From a checkpoint of a small image classifier.
Data: 195000 training examples, 9.6 epochs.
Rows from block 2 of a small image classifier, named by matrix and row number. Rows with one number belong to one channel. Each number is 128 + 24 x the weight over its row's rms, rounded and kept within 0 to 255. All counts start at 0. Numbers have three digits each.
After each channel's rows are labels from the 100 images, of 14848, where the channel reaches its highest value: "strongest on" is what is common among them. Only what is clearly more common there than usual is listed. The data: procedural textures in two colours, tilted and lit. In brackets: how many of the 100.
# convs0: expand pointwise conv (model.blocks.2.convs.0.weight, 384x96x1x1), inputs 0-95
# convs1: depthwise 3x3 conv (model.blocks.2.convs.1.weight, 384x1x3x3, trained with AdamW), a 3x3 kernel
# convs2: project pointwise conv (model.blocks.2.convs.2.weight, 96x384x1x1, transposed), outputs 0-95

convs0.312:132158142126123093111125106164138118130123110147098152123130143108132141138096122104157177082146102111149101120136095128209084122120121193132113133100172118110133118083116091146111159106103147118132116162103129161131166147123108119126114182107111127133146129131084124113120098103131109130
convs1.312:108113127153168129093098114
convs2.312:133112096135132138155116105179109149116127131114136152154094103106130160101172159151099149139135161136135110106122111131089148085137107111128079114159172080166112118114079119123133124121119181107103152141096137118119161123090140144149122109111144152130156132107146083124116175163148151124
strongest on: teal (49); pattern colour: teal (49); ground colour: pink (29)

convs0.142:106151160112133093144166181144130126142140090119126144138119127109138122084124128101147120106114099148082084128170120171119138171142118091155114154099142072135159120118081114152129136113118123128143130142113120123150137128126097081096101176136159118154139143142139095113103121138182163135
convs1.142:140125121157169090113103142
convs2.142:121122168101115154145083112168126114105149182119133098107109067139133114122139152166110118136153132074116175155138127101099084089101074159112156117120155121123117082078108127103124100122122159118128104119106167112138141138139141151132136135143111106103124113120107143150153136157121131143
strongest on: blue (45); orange (44); pattern colour: blue (44); ground colour: orange (42)

convs0.135:111150131143133111150166162111105111138122097117154136108127123144116092122070102103087114145139079096124151119107151123125157109135119121121146160126094069139161093126161110138107084141136137139146151069140108145114138108149128111112167153124122124125154086075152109124163146131170151144
convs1.135:109120128093108144108177138
convs2.135:113192131127124130143065158124132086105082143092133133128092187099143157153146117120163142149105157089123138149125097123139114149102107148148174085104164137101126106129163122110129148150147128100146104103123151158157123161116155122143155147127124075111150141135141127148114129132111121114
strongest on: teal (57); pattern colour: teal (54); blue (38); pattern colour: blue (36)

convs0.191:114131135144130192108180151110099127155123136131097062117132147143131139150137098076159098123103162136115109135149133149111125112097142129103123158108163139144119069116135118169154111121085128108143107117129110137107087154127144101144138136077115094100146117125149140107126142126149165085
convs1.191:121092142126091161121098143
convs2.191:094115108140123138140134149131184137134082097175122140100141102172077118087159135120104120107121098086109102119169118067102142138122079147083148147077106131137099128135133098127108102137090126120105132152129115125090148150137093115125153124156112133111103113110124105140125113105153135130
strongest on: red (52); pattern colour: red (40); pattern colour: orange (25)

convs0.186:143114122153137146128172133163135130138063159122109147150113141141109136110155112122085083143080147103133105123147121136095138131126168114122150095148109137128088148116124129094143112119094104156128195136130147156084150125102138130123143146170121116108110150151099141102121127149130194086
convs1.186:104143134141085155147107100
convs2.186:146149125173109134152061120093102092145123116144090169129114143137107114104116130113118127149088160097096144154122154136095133095180159145146158115117115121138144148140118150160088111114157149147129102149124189147148150110130120117113122153142118145142128154135075146159148146111149173139
strongest on: red (35); ground colour: red (25)

convs0.336:149161178122153097157143125137146102148120093153081134156096113131105131144129158115102098134145149164129149139145106132123047103147128131061128136144163109159137132139150101083119150143114084139146060106118135101137130146122142114152157156132138116148132144122103147156130119109127123132
convs1.336:111100141149158097135094149
convs2.336:101169160156145115080093155107120134112143138122114072135153133096121096154081139154151116107137134102149123118144140107146135117117126100148158132100119156087130176145192168144143073136113130153107162132118124141129164131114108129137132100073148153120120119169124111095128136100146121137
strongest on: green (61); ground colour: green (59)

convs0.170:105102135104118126146123124128107124151084136143123138134086142139124130171107155139085156117159146141132161145151137086156099122127158176094115107178134126141115101155150153073161132122080166142137099132131147116191130152128131109143147154139128108149092118082107139177129112107147131138
convs1.170:110136138123186157110131114
convs2.170:116131153164141109145120136123150086085118152119170074137173138138105101108115133132143129132100140136138080131115161156112121143121140121147156144075101142114144155091140119150132143131148136089129184111163142100088152088123081145106156117103116100102152113137134108088107156116141162146
strongest on: ground colour: green (34); pattern colour: purple (27); ground colour: yellow (27)

convs0.119:086164156169113117138129109095145106165114111149166137147100115111143109118129106116125112158125090130129094154082160096127115128120151156160134128138122144120117064110144087140129132159138096164161111114154110121138085134167152108127144152122128138143110104073159135142186118118144164139
convs1.119:146110130101130155102092160
convs2.119:096121136132160163152128169092101164134074129103129104170113154171140144109127103104172152121175132112094102114158124129127126128132118118103106137109110119134137140127121129121130132128111086128102171152135142118153073084102139163129140096132144131135107138185137111062126097117143106111
strongest on: white (56); pattern colour: white (53); ground colour: black (26); ground colour: red (25)

convs0.273:123127153142117128132137113138104151138153107148085117152135115120128174132094116114171110140138136101137113115107132165110128148137134098131107115103156167150131124153162135125112106096080107116133134164127197139139084112098164134133154128053155138124136094155137102156162148176134158099
convs1.273:096086117156151131148151135
convs2.273:178146125085142116150111150135202148156117125111139148127090144111169148164128148122127147093163131122149134128130138122128140123068155154119168128122132126105146150108148107136157164134124132134107128113190119108133136120135149094128118102150073097098122121085132166163106122102140091140
strongest on: coarse scale (60); ground colour: teal (27); pattern colour: red (26)

convs0.237:125106126122102120125148119117090106157114138161150157128119098129163139163056145115170078127137137114156144134110080148081117131120107138149131144089114144140128133167147128144153150106106121110122104175119120122107123133177134138099129106109111131133138119131164090119109159146091194092
convs1.237:131095105107096139146124168
convs2.237:123130093132139126154100178120164116130105102158148136113118128152130138137124157121117169140118101112128179094155137146106164111046121133127117139134103126158103162151122078131126139120119130143099111106128140111177133117101129120110178091168153101112156129109119190135158112111152134138
strongest on: pink (38); pattern colour: pink (33); pattern colour: purple (31); ground colour: green (29)

convs0.257:161135098147114083169064134099081116134099103133139150124102104136129143118093148107089164112147118125134156160122112107115131150110101092144133097145086164121135147141112125135164086081111119129152122104116113147110130110138092162125116152105145105135174137095109104084093123158125128133
convs1.257:124105133144122148123073157
convs2.257:123125110169088116184135127139123129135142123102102095163121106120145113148135120102158123107127120154134175105103104105113122154100096100171086116105120116161131163118142118135118096097109152166122104092175124132127137144108142110121148112145122143068182101078090106126135126129105120163
strongest on: pink (63); pattern colour: pink (45)

convs0.165:086136147093068144145078154127128080108145151155129159075129159083166152123090125137133125167113144160138124067125089130157136142158120144143122092086139133126129134132105125105119128126153115141110141147084151149127149143101100128096149117178124108144122118128112118146167124144122134122
convs1.165:129163136099082107128143114
convs2.165:119138148146140125147173178127139127140106169082112137172129109131127092086126159112127102106140123141162138149110125139121146095137095156111113191154117109129167099103141142180170114117100149175106130132168147128078126113123114151126098134130119142140110141114119101079120147120139163154
strongest on: yellow (51); pattern colour: yellow (43); green (41); pattern colour: green (33)

convs0.275:101169139152150103139114129120096128109119128114114098108152132123113137118108159169094143178147140164169113144132124109181129155190110132177117142175118116157139143132149117182165146131145070117114173130162127110135113137129122101110160127098110116108154117120080135121132144128126133151
convs1.275:112144103142090137105167111
convs2.275:140140173102081136137136140131113112162149124139122130119105154149099153102124112122126124091106098146115179110079154115131119101137166121110137102089142130111121139136130115088127080137162141126152154157144167177161115104119126129142139157099176160123128156116104094145142124110173171171
strongest on: red (41); green (39); ground colour: red (34); pattern colour: green (30)

convs0.125:137117136124154171135140139116108162143096115141086151104135106139132160133082131128134086157146099127142113157158126134141095126142079168133111141087087120135141152163129141150131130123109126083129114178112155131153108105124142127100129141132161073111097056139147124097122119145137162088
convs1.125:101118168119129088138153108
convs2.125:151104097103139114127122164147122116089086120164171145101145100151149108104142116107125153094105097119154124139137150084129131111113109156133133151150081116143108127139174134120128128147160127101087112113146090075149170166131101103115135111138081137110108174097103124141167153126147138115
strongest on: orange (44); pattern colour: orange (39); speckled (36); pattern colour: red (33)

convs0.219:091147121129143156092114141148155129097093145173129144111096092119121175118111144153136121072135153134120178098128153140090154170102093178124103109120137125117154162149086160103157138091131123112155117100122150114095152138126134105130133160114117156172123150086131140154143133123123113120
convs1.219:141123096140085171129129121
convs2.219:161133127150129094119149128140130130129175118076134101154163121117130118124110083096123097183140156136123112149121089136106170159151174124162138138140101101096119134141141140123127093153109126161161138119125117135126120116189128100157088120169136112144160141107135126136165135167159178104
strongest on: yellow (59); pattern colour: yellow (52)

convs0.209:135143135123160139152132131150105095129126104101132140083106173097134092082114187103153159162109136091174129094113102137168143154133129126096143103114094103116103103080118102113129118122078121114113122142138134129119147108108065141121096122118171130124125081126115144108127114147151108131
convs1.209:111091126122148095085137121
convs2.209:155170140102106136155102112153124076121124132128134147134165133116163155120091103115155152165131115136137094178139118123162105102124105124126136129144163116128105124136089124132107147116103107078133135114162107147102126113112096068116143099128081150188168123147132115079114103149120129153
strongest on: black (39); ground colour: black (35); pattern colour: yellow (32); ground colour: red (31)

convs0.148:138173148101133106108156143164127156125126118119138119140132134123089107145159102120120109134106120160117121151097147120109126136135112132126099106108162118154185147101079105143185201103072139155125120144142157138140108130161142136065124115151144132132107159137165161112154130138129111154
convs1.148:149161098123095145093137134
convs2.148:118122178114103138155115122128126139143109151159148094142143128160103101161166137113091147163146168137124104104103134122133098086150126132110107102122145108187151127113109168107122148083136089107143120147159139101124145108092147123117132129112109123117111075119202156116145136125133152173
strongest on: blue (40); pattern colour: blue (40); ground colour: yellow (32); ground colour: orange (25)

convs0.32:134149127138120106101111173134139106117151102116121118130078167118114111124117150155154124121118109133118124100149107147116115124133159127132133107072131106129140111091131107139174091087108149093128091089150136105119124098156113122169170125117112137158162137101168112146161091186095180121
convs1.32:122123126113197119127131122
convs2.32:110122169117087143136161115136104122135102158117150154093152124081150147147157127094146166133119153111148142178130161155125087136108103152086152145133156142112127140159114141130096146173146118165104134173108136119119078159149110123117083101148139121104095093123102127102163103146117123127
strongest on: red (65); pattern colour: red (56); teal (42); ground colour: teal (37)

convs0.304:161135177154115143137114156137110113154092120137140130120140132114108116150055144120138148141126131091106084149143137165139140135137165123151100143107132167111122144126118091096134139064127144104139147120076140113126072133162140161109109097138144112122107135162083098119158159137109151155
convs1.304:164136096159112108103111143
convs2.304:142137106119157055111146123115140141143129148120173097074123101122145150114171120121123123126105144121106135156133173067135141159119110143132123126118104128106132154099158098095155136146097169124101087087139154125079145130125128123122100114110181145110100115093137101173127114115131133125
strongest on: purple (36); pattern colour: orange (32); ground colour: purple (31)

convs0.33:134125123117093087110150135128153149163151120113119137111097142167121147151142143159157142109173120098104162131132133127121120145140155161097133094112097115091158154142115107160120160129106097187097179158088118193126137124151143130140094136123146114138120161125108140178140103161130113146
convs1.33:090133123172123109097139145
convs2.33:120155101128174153111129119115104108141098067139114134115120148154154116114148160152098117091111114121142123118166074086155108151138180157134121141132189116132106146152110118116147126158152132135098151117141118159167119145151114130124103117139122115140146110167120098109063155128101098158
strongest on: orange (40); pattern colour: orange (40); white (36); ground colour: white (32)

convs0.220:094145118109114135080114115112146094144128095150128161136128168155143141138142087162114127145097129157131095124096135098140111082097128128091146112125106114060134128082100133127124155156119080128068134103144110111128141141166112118160172143147094112124119172144100141134129122120108161125
convs1.220:141145101143139100109098087
convs2.220:102132143101135095094137160154135115112108098150113147152126181103127170153130115145152165143120176140073167102133158135098133143094115109125138090141108112112157144108111094144114146144109157134115129095100134116167114112186119078118148136101176132133118100121137102124100141086145133134
strongest on: green (44); pattern colour: green (41)

convs0.106:118124126160117129111146088134131150124129157134120131095150111080130160126121122149140094135125134125126117137155092117123104159167090149128165143101127135113150059157096159093108090118097120168159135162104142144123068140136096139131153136183139082095117130116087133125145139163125148122
convs1.106:148176149120095140120113107
convs2.106:073139140098120101121104162118099123146079138152130154137140139159108148121157131146095071115130103164104107139143118123131169121096155152152147127160150101110114125137115146145119161110115172128132104111110119127117159105094093148153139141140063192136124123125083127107140128127162113155
strongest on: coarse scale (68); speckled (32)

convs0.310:149096092170118125108135153142127118098081115101129095096101150127143058119084144104145129156074137138159144148130099111128121153146189124094152129139141128150140119144124116152110135149108157134095130100103128107097118109154146130108156148163140160105137101122150165102137142105135090161
convs1.310:157093116101120118108093149
convs2.310:139106159140083092154090175172132124126097114135131174112117141153116137138129125143124076119089128157146156134121135110144146121140100138147135104073116073121086130116147116129119115130113143110113118120139159146149158111134136138108153187136150122188080172142140146147139127139147110164
strongest on: red (43); teal (39); pattern colour: teal (35); ground colour: red (35)

convs0.36:131141134156136152165160105146102105152111132140116109123129101122173112154107159141090127147171086118123129103088095108098092140116156133107144122083122168085131165091115107138144104143170083134161102152143147134106144117136130101147141147121145131081115114113143126109129060125143158107
convs1.36:115109113102106097100095106
convs2.36:151108150125144134062125136144140104103109117130095147122121134081118154132115133129151143148144146124123100125104137196120074157145138128112160082141150140161107125118158114105094130131117155140134131141171119152134137115127098179129095154086123096113151098148096140143157169141182126150
strongest on: coarse scale (77); veined (26)

convs0.319:113139114113126121132153151136133142109163144096148123098158125160116106129132110119167135117154137135175155108187124160164123095122168075117171130110087187066076094118127143085153096104101114144136119135127134158137145115121125137157125175147123133109136122122127137127157154126120115147
convs1.319:129115106159127145109088091
convs2.319:149129104147128110165083142163119101157116103124154139109103109103103124128109183108133190143145107140129131150106143076138149087148143151123130134107157125100143159125128145139135138134151087164136124113151147119119127095145071141144131174142163150182133143102142090120141161160125094143
strongest on: blue (44); yellow (38); pattern colour: blue (32)

convs0.15:153169081094084150133125088137082115144064173139129171102133139135149115127082153158106130134131106140154140127102136146169110120140172115098137087095150117101124139127115092153110121119127084101145127121074137130143126131137123112117124120126103133090122111137132170108165148152128154119
convs1.15:139108132088081133139136154
convs2.15:169136092100129107175125149137135137140060143131139136111100131153085092136123137108099109138103082137114151124125114087162110149094114174132155121096142114162127121147085119144130100101085148096104129097140115131146108129134174121103157133122125146148121132117182125163151152121135176128
strongest on: black (61); ground colour: black (46); white (38); pattern colour: yellow (29)

convs0.292:147148146140129132123118134121081093128111122164075113114138104110119106137111093101137123115119113109110158098077105150108105148142111123133140122098137134167170120133088177133163154106124108150125140152123072145119182103141166104143127169112104157132086130144158150175136093109146129115
convs1.292:151173141130082132129115114
convs2.292:175102130134102140177127119132141126107154089106092097149135142119166105167144110100208185127131134132153160152119121156137129131171137123160170109104119116128103107120130127173137148125147121100129153155130140159127141122165133112095163136117134136105136101123167114135110135181104128102
strongest on: coarse scale (60)

convs0.383:117159140126115145168127113130132119136110118061121084108136108158189139117132145096097125119132142123093124064144111123116129154109109157137150110102126122128174125154166114134075145113106150122156138142193166088132117090122149130103150126156154157143123129150083134126120127113109136146
convs1.383:139170145144172153131134142
convs2.383:096106145121116173110123073136128084104119158114117158149166129113111129073126111155132127138147133129096151107166136150130175127175146122149166131125137136129133107133144118123070139127118123126099127144093142135086089099118148148134139164059112125147132102091133118168100158108145117140
strongest on: brown (98); teal (59); pattern colour: brown (50); ground colour: brown (48)

convs0.101:173108127116104144145110160143123137176118126144105154114093132125106098104113113131154121132144121140082097103150131066160141121135148150131125102108118120143121111171105116154123117099128067111118122135089148100111103121127113112095139118082113116112129103159164176087157073113139092133
convs1.101:148105143093119114105171117
convs2.101:128134113143152131117126131145129126125151104156117125140122099118092062152136073109125153092148115106165156138142124092165116107111116127124134140146110113125134087106111140162119077147145113209136088150143083106124131137121159080106155185138128161138116108136109131148152152111128137122
strongest on: yellow (63); blue (41); pattern colour: yellow (40); purple (39)

convs0.26:165077142102128118106119084141113140144112116121155125114119148115158154109072141122096146100127117142130106137155108157132185153103098097119097143111155124101163098158150131097142115088106131135120107133101082155128110125163129153100137097081149104152161151162102160111138118142107109152
convs1.26:135142143140169093104096127
convs2.26:115113088115152127137097091113173127120129130080131147106154069144190107078100134111151168141160146125106127120153140148127150117126122114101135120111155162147092141135154096102122119144143115096139116163144129107071154083142158094143126108098129109114145154112144143156143157099133132146
strongest on: brown (89); pattern colour: brown (60); ground colour: brown (29)

convs0.278:168156165128111145158153136141111100088108138146177112136126123146108144131073134109143134154184134143137131147129113119154144160135136107147106150182114114116099133137112149107059133118120100138140126129136119157106106138171187155123130118150118144122120081168103131155093125112142169145
convs1.278:104142144107167169108126138
convs2.278:090127089130097096094137145144118182166170104116130138166125135103123102143156171150086125153104111114130145140136089155143113088123105148084128129064126138121161152130131102145178134122144158103134126135119135101151130141170069127133143139114127090129139111123120135164129148146165118124
strongest on: red (55); teal (47); pattern colour: red (33); pattern colour: teal (25)

convs0.240:091164172095139125156109094168134113149117114139110178121150130146112150154142169083149100112120122105143146133136194083156144123075114140109134143150148145112115149148140154161123103128106143136086119138111122118134140109105160134149152141125123142115115139175130137121168150143194113146
convs1.240:116132122109190124135103119
convs2.240:105111106139091131107129159131126111152153147129154118085124128129159118122120110175155162132109111131155103106159081172088064154151100133113173156102124156113130083141130131131142161138147098133108138151126125099111095127114125105160106121137149129113103108108157110088111083151091142164
strongest on: yellow (43); black (37); pattern colour: yellow (31); ground colour: black (27)

convs0.131:113181151131145169153103128100130120101124106106144128126118117131147119129133111154106133160136089152067134118113149117126154092119097163093114180134101099106101112119122131160112104183128068148146159164151156146130165121119114112148132109114091106111137130077146133124145137160161112123
convs1.131:109128148096078125149116108
convs2.131:141124102152113120169150157165106143151103140131110093139159127167093100086121117108076104151139114121134125127156129167115114078147130146112137162141144142117151118161147131155149080125124152124130101132161086111083132121127126146137104142150048174130150150119160122119143114163129114117
strongest on: blue (37); dotted (28)

convs0.280:107132163179126140134112156090169110070119129102145090125163086116085171106117129129169108104159123114138061119091158163113114138158133110141158132120109155106140115097137095145170102120136105133121134122133104120103100140154150161117100150148119119106112095152124111125150134108131150129
convs1.280:116140126117095106151171100
convs2.280:124129100107139141117128125121120172143101139114143186123126144149116134144098138166133157139104119116108098148100119180105152147110127136146136103162189084124132103102078086152150116117140130081136163129103118128079151145112151180150109116114137142120171098140135166126112093134113156127
strongest on: white (45); pattern colour: white (34)

convs0.49:141109115114074108159134130100123146176114140163121124119111143149143151125138155173148164140132156114144134162123137131098103112163128138125171145118087142135158112193140103103141092143105146105095138111162093131088167111096136118111143133157118165145115151125168151100112138116150077136
convs1.49:149118118143079117105156149
convs2.49:094151133100121147130123083080131133164130162135098109129112142125123145111109149127158096122147091152086112099159101153123145139136130126135141124126115118141052131073151123108173115101146113126155125098135127147147156160093120104154124156135149121140136146159114148123085111156063094119
strongest on: blue (48); red (35); pattern colour: blue (33)

convs0.93:146133125130118153145112087129092131138142097133083157136174103089124137138118101101144117107093150099116126127179088135150098165114106152115149112127091113122123147116092150133113153095153099127153177145119127138158125077137128145084192124137150109102132131102159159132114143170150142130
convs1.93:137105105140178127128097108
convs2.93:164118161126142109155157150104118112118156135104139119108135130093125114163090135154101150126115156079139205129136105112119149128113121143116116119114140141149094126124184132152117147159104107138132130122100141117119147128083084079125090139142123137141161174128141053111146129163142134131
strongest on: black (55); ground colour: black (51); yellow (46); pattern colour: yellow (38)

convs0.138:163104142163146135133123146161160158079126087109141107144117142124108131117112074112146156118141136117092133125101144141119153153130121133184121142056131142110142130123142185131130119154116118145068161168171150137129131136181114096103123126105102122122141109148086099138123124108142135142
convs1.138:117150133137079104108159138
convs2.138:126139112115142093122102102115148169150089139109132136138167151091108161118076107131179125141121092145137110103148110136165126119130132115161114166093141166111159151118139147145129139109126134163135177115127099116126127130123085106129165094099102171161098132128119184134102113159100154103
strongest on: green (39); ground colour: green (39); pattern colour: pink (28); pattern colour: purple (27)

convs0.98:136167100152142090127171113144117122122123128147174116120089075099132146167146174117126119143153175102107132124106132150113098125136150147158130131137156135067161116154116114117149119091075117141134162111165091120132109128157143096108095110129145119120119093143109129127182136146149106149
convs1.98:139142116162094116104097155
convs2.98:117105138094098122109151157120142122151150093175144098121074136146111137121123098121147081108150114132121104120188113115106102118077077147136138129145111113122136121140116158125141146114153127142112111102131097110116126121067169162107181113133165114130145108155086154125138133132137095169
strongest on: purple (45); pattern colour: purple (43); blue (37); speckled (36)

convs0.107:139106144122134117069102126158158079125123151094141169119115117111126123094141137131143136118113109137130123132104104161163134139098096096125135130163073116105159117135167142115124105098125106178081142133134092103159144143089130136120162133160152160073103102090150138119165123141114133152
convs1.107:140098118104084131106101145
convs2.107:122114082174104114142113123163096099154146108169135134119158093117148154115129120148140097134103135124162140112120116111107145135132139129142086101100126154124157134091180100147179111140121141108137075134137150138140117062119126155123172158087159118138128091152090124170116131115139133143
strongest on: ground colour: purple (25)

convs0.70:155136106134146156144126129123123115152140102144120122061100164098107126139139145102142130125083125131102110114106128105159116107139152157187147108112141149092119112148138130103098169116106100126171152177128161126112111133132134145075117073138104094177096139131142134110108110101116116087
convs1.70:135094101095109163108133138
convs2.70:149121128131141107152093153108149130083128094115127113113121149151173131138139136132153141082166107143162130148106136136161130154139085134131167094182145108173112115136140117150149119147141102094131142177117110144159147145075158169076143139110156159099102150146123112125102138120098136151
strongest on: yellow (36); pattern colour: yellow (34); ground colour: blue (29); ground colour: purple (27)

convs0.82:153103109129086155119102135137169142112101152130125134098102104137116120165135124142148120115090148116128082125106113167130127150149114135111133089131095125144127101149145095141101134140143080137129143158162025071160107111142120093117136140155143152118111131156121138113131130115115161097
convs1.82:100118142095136159097155145
convs2.82:102133136120121121155156111119126156142124112091088097131132122129107115100131128139146103119172106137123128133139124132150148138129110094083158102116080104125128203094120183139139154069119168113085109171137135147163121146090151153135113131110152133141133102153116093105084137156132108130
strongest on: teal (59); pattern colour: teal (56); ground colour: red (31); speckled (26)

convs0.215:121120171141112088084111106095143121093121092161128096136138120133114156164109138130154111146108166118096117160119113143082149078138106152154115104107126129116162088119138129105140114155111086145137127133110123164116084137172100130120097121092142095101125144126156149093115169143160146094
convs1.215:097152139092102159151134133
convs2.215:138117134100095139122139145147142134130102136155124064165133115117110103124124097166099153104115170151155077135140136111150162138103092136163121126133126127092121093116096150091119118147132139132092125147144173104121175065116164135117154111122126116135119092094093133126116129067147139133
strongest on: blue (54); pattern colour: blue (51); pattern colour: purple (27); ground colour: orange (25)

convs0.39:122163096155095106106145165107118148127122123098074113169115131103123172117122137124133134113155113097117156143147100122151119149118156172104145090134149073115146122096112102137102127151081119150101144176094144158157161102146103140140108158136098135122150121121088122135159092101128096135
convs1.39:132169116119085124112161131
convs2.39:096153104151108136124174141118102137146137101158102131142122117143146131126141155091125110136143120140157160093115150129099141169123125161115128145158090140074097123139099063135153172105105113121158078132108089112167110104141124130145156141128109099124112138166108086166093116141139101110
strongest on: ground colour: purple (32)

convs0.247:125115143096124111116121129119137165102122152107152119101109146098076117150112127117097134099144116128095112144117155136184180106071115181131111106115126121162128123136093155157122110109077128103106139081134103147113132135146133072125137149121137087137113080082109142158144152141119140125
convs1.247:137171110134079119121143117
convs2.247:130122115137114139176115129081128104105134164114151106160146111088154095148103152109152129112157127126136137093117095152164120125099132120177133162099150120154139141094115164119146181187110120121104121112150105147131152112144160119112180129118165128152106126142178154109101126101125151156
strongest on: ground colour: green (30)

convs0.297:126140118173127077106132084113157179146142122102176127119101104119136154113132153136129091144121185131109094149123114153122163145120143151118110174132131130098125144150145128126163118143138128181133153155126141127102143121148098111111140156084098134155110094097118118105138146076090101094
convs1.297:119150154121076096130125118
convs2.297:140131121144128162140128120113135078124106139095121136141155153123116125108143091100101101144133155123145105104138158172153154141096149146129087163131154165086153130097099145162158135129152171164152131118115159103123138136097110078090106131152080100112135124169124116093098166159124116116
strongest on: orange (50); blue (48); pattern colour: orange (37); ground colour: blue (32)

convs0.366:104109117162126146147140109103127153070168117118189120146111134124119170150117139090097151103108132103151141125094134152105129132146144133122108129175102115127170150121122155143093172122111126146153139149142133161135160145134110118091082154127142106150139136097152116154103103105138198103
convs1.366:123134130107192107130130119
convs2.366:124111102115070096126104135148110148185136130129085166098151119140130074144120142127143126154172098121141157163145118155116130148151107161105110129102157108144112111154120144145144118155134134152126093119109135081114104126135091125132121083125119136082147077145093165136126146128145086160
strongest on: green (69); purple (49); ground colour: green (49); pattern colour: purple (36)

convs0.6:123132109162092148137164131148117117161163098086120143155150131128135119095117168125130131164119180144102111122124129124150075154121130137162142088144112135140137107137116127115065129119097123134093118113118131125151149071178088096143133150120149089132162152129156109133117175157167138125
convs1.6:136110106134170087138154122
convs2.6:130101193151102139123103130144162145156138134159135105108115116131139159113105159146169092115140115140146144118124119124156192078113108116099145139111140181185115127135139144143146143165126114109117112141168151106107106155109088113140145118141142141111174137131081105132138107117171118095
strongest on: black (71); ground colour: black (64); white (42); pattern colour: white (37)

convs0.121:136075101144137125164134157126117175107100082115130124172129146120146123136067104127140104092147119135111062159083103170145093160130143123123115141100138080176134100121106114121129162121117108133126154115143148109115153145154123125115109110153121180129130148119108126106154136100119116157
convs1.121:139151086119094162115138119
convs2.121:120146177089116114105085102098146122114133160156152152131172138126093111139119097116069142095129122146121130088165117105164133110098137151162129132115115114122154110110123134193150164143149097124105117151172126133130122146136143149099136167161094136105128133129132123075122117097154143165
strongest on: yellow (62); purple (47); ground colour: yellow (46); blue (38)

convs0.68:124053152106117173111138142109123094107131098139121110118145114188133120163129142102177120094182110144117116151099138144148136120134144100115110138135124132091108145090155132156144106126129131121167122164125107093130142117078131133127105176169137135147126160142129106115113176129091111108
convs1.68:096109146116101158103102147
convs2.68:101120107116117140158122123117182146105105095101132148096122094139149128112128142123130100127139089126145148122160129095130134120140080154123110127110071095111137140094125131104130098146093134113101132117128112128149153146105101179043184113163095151103146143108108097112122145135135154122
strongest on: red (36); pattern colour: red (28)

convs0.277:139191128143090168143190118144104132131134135139124116149117142116157106134125162165144097147134092156108115109127142134128102083151140143128151130105121155110113159097159130167107134127120136102123114133133141093072157126081129085132143147166128129106118090125088126162082136087145133109
convs1.277:107112101102099110095112104
convs2.277:115162129164121141143176155125070129149142129142142133110088138091107107146137129142126091119109133133169120165052119097123077131137139115146142117120119132141106142121141145144176121109124142118130127114122144141170137151131101112115126099179156150091153095147151130071134092141121106094
strongest on: coarse scale (66)

convs0.365:115118114182147141142168112101145134117107151123172171127114126166102150152096149102122124099100137130120134147126127122119140138144121082121120125132097166072119145082104120147133102137089143165143087136093113152109106142124132105110065099095107122180127095137145126138095106115139160148
convs1.365:125124114158066139131118127
convs2.365:082134098123104085152123114121101128094121113164141185130121103140146097172137137112165129136074115179126107163095119143101134121152138154120123143097123113098118156138138144101161157151146095136153146118092114103088112187160127143149097101134112126096146112122121144142093149157134127134
strongest on: pink (60); green (58); pattern colour: pink (39); ground colour: green (39)

convs0.333:116115167107140133112130099137136141115107132080178141167112091127117107131135131132157109151141121125158116146099137131087107107096116134139116101157137106162137129183176157119118090138141109141101109194135113145078172106110117145128113145100123156101149150101145088159094141132095123145
convs1.333:148108106153099097129093143
convs2.333:122124131158129124108124148150158120168140137152128142132137137150083119110153141140118126193092154141160142105099147132141161113113107097111142111101131126076152135102127141110129085134148179147126157124097133154089133146108122123191160093119127092122167106115143134196151141152139119152
strongest on: blue (47); yellow (38); pattern colour: blue (26)

convs0.141:141096117129082153155079157176145151094145128157099127076119116132160141110128166114134110150121107138099146122125092150147135150110135061143138159105130124138113144114084102158158157118135093133087133088096133132137095108123146167113144140171126124128113134140119132140185149113150123134
convs1.141:121112116113193123119114132
convs2.141:143143166146130131099094087125104106107150128125130130113117144112110109183135133098142147117134130175143103129134138156101061123121095176085143156120158149096130116180126144108106121155108142161162117149113094120112125142143143113140135117128144171108155180128157125103100134138089130174
strongest on: green (75); pattern colour: green (64); pink (42); ground colour: pink (38)